A small contrastive audio-text model, trained from scratch.
Training: adamw at rate 0.001, 3900 steps, batches of 256.
Rows from block 6 of the audio encoder, named by matrix and row number. Each number is 128 + 24 x the weight over the matrix's rms, rounded and kept within 0 to 255. All counts start at 0. Numbers have three digits each.
# convs2: project pointwise conv (encoder.blocks.6.convs.2.weight, 192x576x1), inputs 288-383
convs2.93:160130145091145133110152125133160131115148091133123142125116091130112121172059122116107124135131138096121150164147140123114113093133128151118111123121096128107134128149150137152189153168125117152172125110112150106127133124177108136145159117107118119135156115153092093120075139140137160172
convs2.94:138085118120112107127145129113097145133122086096137128130108145182119148113099084114126107139110105127084148101099154169138111101121141111141144097149132086137148091144117110093175092110098115109123153069136087129121155118137156145137126110123145128136159125153158136116114118110142101149
convs2.95:093157128155175140121114115126118118094131153155159125098136104137117156108143087110115115135144145123096100119108159086159109129173119147122091132107127138122124155121109130174132123104090110169042126150147113096087066127139142106135137113128136141140130157191100142141138103134109114113
convs2.96:112138131064112156125155132174133098074166150155136091107120114085109114126120086160165115152128091164142104126080136177189151133145125126140158151174118081115122122140087098143069129094098092080122114124122118132163088119091130175153170087160113152144116122129110128151151102126132096085
convs2.97:121161134110133129147119108130135094125127094179132139125117171133144111134115130135147112127103145132141116128132105161175134085107134164162152147106120061116153098113080125116153195108159144161131132121118121156098104115101142145070147160151092117133139137154104136163108171127150124101
convs2.98:129160132148119123116140128123156103148104108105113114081123121099133137095118158125117115101101136122147151147107137117131128142101115085180159147180133137114107093140118113071180134068126133136135148099109139110170148157109170121129144117135138141137107140128160141104144140135152141142
convs2.99:109111148117135154118126091104136127179136143119150163141093120124132128108147110102145141114092129148127139114100136140114113117132110138139123115069117198133141139149145155150113091140101100144119091096196128093133131121178142098131156089091110116137093105101105124096129137135130155143
convs2.100:128136174113108148125147143133096105134170139115139130106132156125141131127182142152106136108113149097139117139142102120129141156106120160147108136143123107133076118140094111151152124092155139084139124116182143148140101116120160137149174130154169100079157156162136136151082110124121065089
convs2.101:141104127116115112117131139162158152115137077112131120156142151114197163154072113147185082112085123105099129123088107141145179087120140119125117128135201144102122153163141126117142147134167111145137107119141094126107113103121092114138132103105150084148148121139111130145108116125119123159
convs2.102:082092109132125126112149137103177122111095112102144129106123124119087153140127131136112148147131115125127155126150097121124083078134168142078124134110130122116086118074103140102158079109143115119138117126145110115145077118141088159126135103133126077116111142157055081115131140088137121106
convs2.103:161132118109131127095137153122172131140093099129154094118121081130137110153162121154106133133090122108090095116112127137154127143121117153116137142155154134133122157126127118101176109142139160089149107145118089112070164176146113165161126103097106109101083120193095109109117190170090093148
convs2.104:133166124148140155138088125145140097122088120141112155122147137094145117124130173112160123131131117132157131149078120129102122151130110178120110114117117112135118150186102073131156151142164108096147115149106133129138120098142162105124154141153142123114130132140126108096123140064092156094
convs2.105:111119155139156117135143138104190157107126089104124143110127111103132085131139150120120121136156097125161149143145155141099123155099112115098114097088121113107117085128148091092106144073157120085153136080167170129123108134096189120123119147113117126124110161108118107102136125109105140103
convs2.106:160117102141124116122168079141150075097156135137169126111114142152155128129162180146179125127111137136072098176127112155117104121114146117123113120130121116167095185119138150163122103087129135108107139130150117141117136116142121106141114145150139133123140139210125115064176100103112121120
convs2.107:181137060123143132115140107085159067136129187144142128100157142120149106135123130137131152126160089143113128121124139134131078137129157131084139120090142120116115097045113155148105086120135108124104150158139084156119105089116106155136111153128061118109134156130087162115146146109079093096
convs2.108:104114148136108134117162116114097128078112111139136112115126130123106125126097070143149123115165109135131138110114111109115152122157118123115118135094151097084108119132097125092117152132124117128141126121140137127091151112091116136142093140108131133120109096155086111094134168145118104138
convs2.109:106114139107161156149139122136121132115126097144121118122147160186147163137134108137108131123190121145107141133141116086122144120083151127143129132156127099131120108126148134138156170152115144158171185144132128139161160149173139136144115165126114113129215154140109163121093140068107103140
convs2.110:150143149160136153079126093110108110165144093143110096169150092124080145169110147119131134170130140132115103078066116139099144132142148141134089162142161129178133159142084119159130118146129167128122111112128158148120126120132108108103130149133210187138140156141150108094137138142121123150
convs2.111:156127115103093101134115107127155138089113166129164098099073147142102152115115116157109118100106135118159137145182148103098101105120115101124108096118127098086119138130157144125095119098100149110134121137125140088121089128166107089163160110097159085123096104143148117161115122093152104163
convs2.112:173147115128110146144146122152094145170131122152133162148104165144167145123103101101119113143141100167108126104123117177102120133120099116118151164129102113144157137090107074104125144155091167111147111104129141181120135162096142156145082090126137146141163108109095091156146118146160108093
convs2.113:111153124035130073107113142132113127141118188091132120141133119148122134093149107113136124110098112137151114146113146110148158111130065154120134145160159113121146138164093091153153159097077117105103108144098118147149087078085152127127130106130129120127110115094134093129161138132103161107
convs2.114:102117121105134133131101088091115110197156156212083090169144120138112129184135165136175110137155153104154148132149150135124163136171126109112097092133095135131093115127123128181123109166117110141149148170143128104116160124146096114189110114176114141149127141166085116098169114141154154125
convs2.115:121113143138144129116127088124136118122100106132120082127116159107113103159090101096113103084108135092130142175134101103137133124149082149147160143172096123116143153180133146119128112145119121100140175132078129105079111141187129148080148159146151101108133148103141143157126147155155149140
convs2.116:147113106145137133134122126148150148098108114117119121124156124110155102127113113141124147114132138167145148166122118100149193098154189108086138147119059134096122132118157125132091100079117145104129133136147127102092118111112128115124138142155104109108103152140124105128150151091102172095
convs2.117:117148158140158162123128165106166137127127116108149153127160141127145116114117125105062130100156160138136145104169135191131142139123165088124114140151149124142150161115132169134137170109183108115089101173126091132100107100123132119152111115127174149136166148154115135135129165072095128119
convs2.118:115099116094136158084093139174154077144140131143128154113147089128087087134119124135166149136124114137092100111132099104158107106096114147117103115102144135154101143113155119126148125088097126139145096180151088128129117119149081112136148135114115116120063177109097144133129147142078148092
convs2.119:146179113133147121147119125088110119114073171192172103103113108094173154138147137146140107130137166091119075100137094125120134151111107160122121118114097134170133148117095125125147148129135095127135140098111186148122105152106144095105104132122120130141123125103096148129094120132147139179
convs2.120:110115110122115098108096138100142127110180120113104109125154191168097138110122092149099125101103125121110159165091106116130110118129123134108110169132108136097142150075152115099077120115089127135132107152131085122077119131113154180115107115114132121150142110112117149135134103105146141110
convs2.121:119139199132166100094133144119128105121122124109153181128096120158145090113080123153136098118155159143128102117133127110196168167129131122131134143169138139130143117129124153175126151114089110113115156127149121110099114117135100158121120137168099145147124117150158156154130116124146128140
convs2.122:154121188132118112108135116124065127132167118115114142127122098129091129130112077081132109108132144155172135129057125141101125145086127148130109121116143112143127098157127146093087128145196111106109110121107078110109062136141111095125174130100121131164103137072132098146138095133102158136